{
  "model": "CTC image transcriber",
  "dataset": "short English words printed on busy colour backdrops",
  "train_examples": 90422,
  "image_size": 64,
  "crop_scale_min": 1,
  "horizontal_flip": false,
  "translate": 0.12,
  "tokenizer": "char",
  "vocab_size": 30,
  "arch": "vit",
  "norm": "layernorm",
  "norm_position": "pre",
  "hidden_act": "swiglu",
  "head_dim": 16,
  "fused_qkv": false,
  "bias": "all",
  "qk_norm": false,
  "parallel_block": false,
  "moe": "expert_choice",
  "num_experts": 4,
  "moe_every": 1,
  "expert_mlp_ratio": 0.5,
  "experts_per_token": 2,
  "shared_expert": false,
  "patch_size": [4, 4],
  "conv_stem": true,
  "layers": 16,
  "width": 384,
  "positions": "learned",
  "residual_init": "zero_last",
  "optimizer": "adamw",
  "learning_rate": 0.0013,
  "beta1": 0.9,
  "beta2": 0.98,
  "eps": 1e-08,
  "max_grad_norm": 0.5,
  "gradient_centralization": true,
  "gradient_noise": 0.1,
  "max_steps": 11000,
  "batch_size": 32,
  "epochs": 3.9,
  "lr_schedule": "wsd",
  "decay_fraction": 0.2,
  "final_lr_fraction": 0.1,
  "warmup_steps": 2200,
  "weight_decay": 0.2
}
Rows from block 6 of a small CTC image transcriber, named by matrix and row number. Rows with one number within an expert belong to one neuron, the router's apart. Each number is 500 + 50 x the weight over its row's rms, rounded and kept within 0 to 999. All counts start at 0. Numbers have three digits each.
Before each expert's rows are labels from the 100 images, of 14976, where the router gives the expert most weight on average: "top examples" is what is common among them. Only what is clearly more common there than usual is listed. The data: short English words printed on busy colour backdrops.
# router: router (model.blocks.6.mlp.router.weight, 4x384), inputs 231-307
# gate: expert gate (model.blocks.6.mlp.gate, 4x192x384), inputs 231-307
# up: expert up (model.blocks.6.mlp.up, 4x192x384), inputs 231-307
# down: expert down (model.blocks.6.mlp.down, 4x384x192, transposed), outputs 231-307

# expert 2
top examples: the letter e; the letter i
router.2:440533468417505488486474530494525457528480630405495523396490389486505485462507471496563570511564552475540571465419432479516505475467525618520529520464525593526507425483494539487549566464506522476549442436527491565457518450529500475
gate.0:503429506533483470487590480522467521439531515562491468444556507429523540444541479464478446456600511518463392521607598477430434538478522483619625485507542482544432413445526521551505464541497423366615451499482535578511537516530477524
up.0:497531525537490462463537440404448490578542448491497524532493488521483479518461447525491585523357352406482513411509468468585506431502487512499512490355497499556442415496578425528539482544549473509503513441611461529550599431506584498
down.0:464481539445536367504488523476525475551439556487545588523495506449474580529488471557499563426445516585507621484570528455511486547534541525440564525508496459585496465426445628464526544440498474423498452492502397494486447528449512509
gate.1:519564507447444518491470476552466499529478557431505444466600521463522510448524409463578384501558444478578499518499492557466471529514449543471563497539440470464475569520538426468510498476533544448491549525492436444472480462510396474
up.1:415467494466493406484507481480458397439445528443512503531456543484454502432537514580404414486591467495582487436437503408539489514541437433557500438505517553505528546538522547582469445411477491528532458468522529448516474504417503456
down.1:442620518452486516502453551539507438462490514509510476511487541473532467539511526485467509462542582460531499526580609591415489528501547432533492517412522559410576493515464560437568478576554532385508533541453448603480400512527509439
gate.2:494429533425505534520398591345621419457460609462480505503440459429463545537381464468477536524499539503487488477523556548459559555590394470560505540483552525502466445421508566546408516401528491408458498555499390540524531419547523475
up.2:491414440492535536468496436531570493466503561529487471456505546536553518442503542539540584464536487555456486553487489478535421496456539493485569459570544502458417462539456494573585471465622536506524542455470489472472596539493483474
down.2:552613458532551535495457459519523436473528538490475634466522443501558578527564482554529427501504482442480441479488541461494539463497540448478462575592581514449466488490542419387514488483481462568578530525413547461467435419402432490
gate.3:544465525522497537440536546520431487623496540418440447455409385526622520499503480453454567472484554527515593482446495516404467495438500441470421527538501506497453534538458400559607519542441460518516479554469459525421497554513486472
up.3:541544519497447419485470488468504540533527453514420500520499502512533491518445512495502432533608439341528454496490630469561454593434595442500548542421601441521534537477456549495465524546492437487519472535496471500455466507555484507
down.3:586539463485435630584436424414514449552536548432550455532511480552534518512474510580460431523490540507495502471503574521480569507535532535482559556435549575552433507590469499486472512419471536561471501419503574562561515432402533529
gate.4:552404548467561574530434531461481485537430476482402560543391431536523534528517537572407530419473459495580510498559476460531456484452492457514518527508584457526459569435527568536673582586455504485503548463486482420474516450442397480
up.4:461377513495569532448528524485414469521490568512389488459474391566444528613450467456507475492478503556504544440448476437437458467420557521451495518465414402519632409484529502467539474446537529457537515521502561461503457456460426469
down.4:486457537412495579461646486529488526565566615580557525452539521446563505497427470505471490534551541518559423409433539501482537464488538442567455541460558486550566544523572499507564463530472474530598513531452540523559468562466436396

# expert 1
top examples: the letter f
router.1:486462492502473482461560535482405559517507496587560493457435498500454486445463569519514609496411539493462561549498453505459517577565521559563457570492456613541398456554465485462459567477422480519467449484570505459409413551458540439
gate.0:535448553526432482512511593544454557622561522462426490472594548501596542428493501478488552526476504527510538434462444546539429497488552429442557470554536523455443531428458565435463482509528592502525417514547400517518502522513464418
up.0:561581515446622581485518552583476509452528509488482492521411493583550543521568581493427461433505527443532534501493478520458462463505591464498495537491478468526494525443467561463488511563498439543522627530454507462478502490470409460
down.0:465482487445490544536448506461594549478450476531441555520533562481537443439483533464472464506490502417476512515527588529547414427484495499495469485520578432502504622510480450575494400560453439592512580539473537579478552582427496540
gate.1:569512524577523482480440482481435487502485484406498552480493445512596507504499587418444459437517499528562460676516444509450485472508494521490464566521471390522515527468489588462471481449526503533447388448502517414560533518480513573
up.1:617552585426526446543559426530531489459498438524543543522488519431509538545486466488403449481528505517527475422648477471466592433447560506468523554451499581540527463468568517562540587468505511604542533503554465439615523514546513427
down.1:464500505506429445412447451517484565528527501516503469526463443530396586453492527532475472488499474548537443568588369468481485511435627493514514526473521632522462406572451434465525506630514452563560411425485483541603480566429614455
gate.2:509433572596442510495545485561545554472534503421485465437480400516561515530652423560643402492462475579560513489468506468506512522517442567543531563472592452455525530617529470577462501468450478506577540536409435499525475441516529486
up.2:507597585581446561506475520550480501524537498471518547546429443523604514508566443695557395503506480614535388390524505533490510574546519500543533532492483433471496468574532536535532437487404457462506471436447579456506515496495537413
down.2:499448565452511550543479572555531567447588523515524536486465475541531456541434514526456450475428525494490526503555564530458513544504492465676498589490590489519455570444514526518505471504454563487517476515530485552532491478553453409
gate.3:442539462550540504460534429485511530610573497574488414561441518582526523543435421478353553509479469461511607523441377520508442503505463578515534446457514513538479584522541533396492522482427416583496468461419536429553587502485483387
up.3:477428498406484475575519483427513488456472558526491482503511411463495458483510498492581438601540429480408474479552568523486461455443436565485458478599460514577543409422446507486462423566419518441495388508454499471517420569515543541
down.3:437505557477530464537415534528541559588501505517483542519549519518467450427511498571521524597394483527509522514602430468469469461547508567568605537517498505533505462607459504483568524490506577506526432493599461418468516609463530545
gate.4:561538610384502534555444522589492541484414460569457455528514495554357555533453500408435522478402535602500437440484433554532516541439446527506566498475516498636495478451570451497484489541603598368555461499604559509368535533561555440
up.4:450496574464513404490497536484508427432538472481443543494496471489446519534489566542526538475484597549419509578497455557402623553557565454512570481471479490497550518462519467440591434537560442509649490519493465452484462548435434454
down.4:583574578471415465469539539480564439544540544506456528486542575446498470534478522496465540449471413491633471569523475562473549496603539591395518526436485562511609527428472475506486510475525466522548467535520504560448571454516493488

# expert 3
top examples: the letter g
router.3:494505548475477499628505538470528540515482501513507471427488497510534498484557562408542556501501587540535512469454488448574511491540600550516478485496593512510474459541433530565582524508562473557529404477475502598509486362552535498
gate.0:500485517539610520516565465546486421558566506535500547505607521538576500586432509545522454557470535516505561505539467468510422591556475381500541484494482513500500576553464457416527493519494521439467494449519416488543546475537592499
up.0:459434445435565423461454497487479635524498504551468484509446403401492505611552551485503526464423552464417482503556533494471577494466432430515529561520432523492470492513468393446502561532428550488512509494588529487488617491458558455
down.0:471498532509418491575498451550493499504457451598499463571443606484429463370482502467481543447624498505540582523557404420457442586476482564590474429416434524546541495530494465588541524469565494537509558554478508588489456482524581563
gate.1:562512426454495454537567417437502464449445429439610468528480561504512544492481492530541449455483434502545510535463450439499463442448574424517537482511413493465458500508415508557480489603507534456454481451468511573475509489479562468
up.1:503410460481418531494456477521487447457525464568535484537507528488565463439541512473441509495523512562431500538551531555490498522458495453579532489517469413508554597510530526577454425493472517589471626434552544423518472465480507520
down.1:559499518564496548551464516485546517475459475366587542561590543416506557462556491578386527525487446491517519508479508573576381533540549523517449469479511486444422462525506498476533466519535556463443553592525437498603478440462523488
gate.2:490423511455522541438485506499521506541488487491507489479568468498568547459488519503519543548434487500515471484627513528604500535560594561534544412503457471494446430469499369511487580507517476558485420468588509515413491525534521433
up.2:463472576529561532568520473543446482488508478470478414483558421477529479419490563441443450420603538589554482544463453514563461514429581546512556583546465467392575494510576499420519506451625507539462522479501527543542591521467537449
down.2:453464457551453485497491495494500427538534527545574543464493511492452537546400528430484519495521523523469483589566450445445417500530499447578481445387467605545475468444493440401554506593420506541468569558596499470495636538596559496
gate.3:537437566551458462468494451526509567534528529496583474502467549479559480423481499563478364531530528564556510542519598481470532510600438460589533533533455545487460471513559413524537542501513516448470507508537488482488453403515529457
up.3:521489546473517468625538476510582527530410483552542481479551533544431545484431466556496538420526498483412559519440453527511453560448448642543451586538505516545527467468461584547561451474485448467562507607480471477505502533509500500
down.3:491541576504513561463527508534476503425564565533536409495445607449536522538613548606450482559442455489501496509448456541477529525434509505519514422493465552508478509436557485537473566494553574479552463363492481492499507420488532546
gate.4:512419531545445509397499464523610513502483434463555557516359487525516435533635464596472526424456521515612510452442559582483534535454548457431508473534534463550503461458521573557476541556498516459583452524561445436497451579483479423
up.4:583455564465464626519464575521505513482562484396587439480469472587486411533493520527427532567499429468433522438534468461534437476397550520570547501585478522480653536450477555460523521475531570459494546549595505538485575498458545568
down.4:477529469495437548448506513411516435508479551537494503523451467481499481547529484513553464451496490466437476533507510510518543488571477487523433546498510519506540497505475584465509541522528394473508551503609465426521530586475497445

# expert 0
top examples: the letter e; the letter o; the letter s; the letter m
router.0:542537474533528540518421450519590451584478513440386522473571513527507484561524434496458416503566495493587477455507526428529482396507446486446576404498496400459640575416557480508440433518490539472529577540471546493569535490504488559
gate.0:549536443512577541451557545377451454560533491527471489492588541478433541479415448482528443523492540458388604429488486499562427508535527525570484447430479532514575553482493545449456556514566543494536487466536527491532451484533548450
up.0:462480530417456442502486489558480486444501493449560453512452484487550529428599498514515627508494566570493530470506421500475559524526449484531538486533426483502412495483493478561553504555577510448444483449552483541482525397467489532
down.0:523501520480487459486462549512586525558488541450501505488431491530503503553576471570443544478505484548467471449507412473553577492473585539516410528521515551526480530531512433384526546519557567400507488512536468534438567548518554513
gate.1:469601514544466468547400551544473541586485601464490420556487475492597458500513473424405470468495452531552574510520500505470487436514526574475490594547535519502432524559538482419626503510428512553524545556428505509433566435532515560
up.1:478517390500468540530435479499461491449522609548458499419615547490525473578480531515523567519491532469491538451518504452496504432479587439454404547529508508509545453393538465422551462473590568469411471466463389496555540514540466493
down.1:547512495488424565453482433487480497448492455443484600463563357559479473527514503476485513428613527544527498486539396431537542570489628465563554451535429526540409527525482541517555494515461512511592566515593526401546487602483493436
gate.2:457369443541473444499517483572573423539421476564423486441509465572443442502467555467452466495484416578483388549541485522435542453626467560491485497496531430439484470501518501565536488529441462565521499422486453467477505555570562592
up.2:509474518502440497441527469594454505531580528472488409506465587528527412558467492498487480427478564501510576560545459527515512546525399469559478452459528437551583410518523471539445501531500518564528486551491498473542483599432465505
down.2:476516503465438439522476530516520464511578471506510531552552515615480466528556411455508557511438588458561419440509494539516604487537507531483482439457498590517528414562473465486522464494491509466525506504487528526511485436499467486
gate.3:545516441617407403562490480474431527495503474497592479490508514560451541586392478479575479505577504562512425477546444444435530521483495428461534514571524540454465457578399528554410489491471453459486436510470490474411457517509543470
up.3:589532525484486499527582543488561466541512489518556477495477582458454581523478465506533460426434481460457540528571510506603509493601519459495432507458497523508488530549501502530441488499388523532404572498493544510472473541441494453
down.3:505527504476519542470536521492440529466444468446527537565444453513406447486592474605472600660548585510508513414490522515557478446463532537511439486535435419500557551521407550525455441480464435491607530517467604548514529522536452511
gate.4:490480584540511479448488466489554496505473469484472524460436538491429473509477606557465556429540527588467534559475476505588468528467524491513454570418517572398494492421439496579576496462477492486476499488426454504515416555450461482
up.4:569462485436518463530535493519540491527522504454503478496511447550493396565571458529571506576492542434478578450539483531467509496480493612462384572486484534555430552569536571556471462528468508449505563559592410454480495484533508532
down.4:460563540523481504486441479510485573477389532447464581438557457458528514523545438569517498554508586490519568441571570507449444457532501441461472615476479488419546506491508513550462540436460534489569529492469496580545471558548541571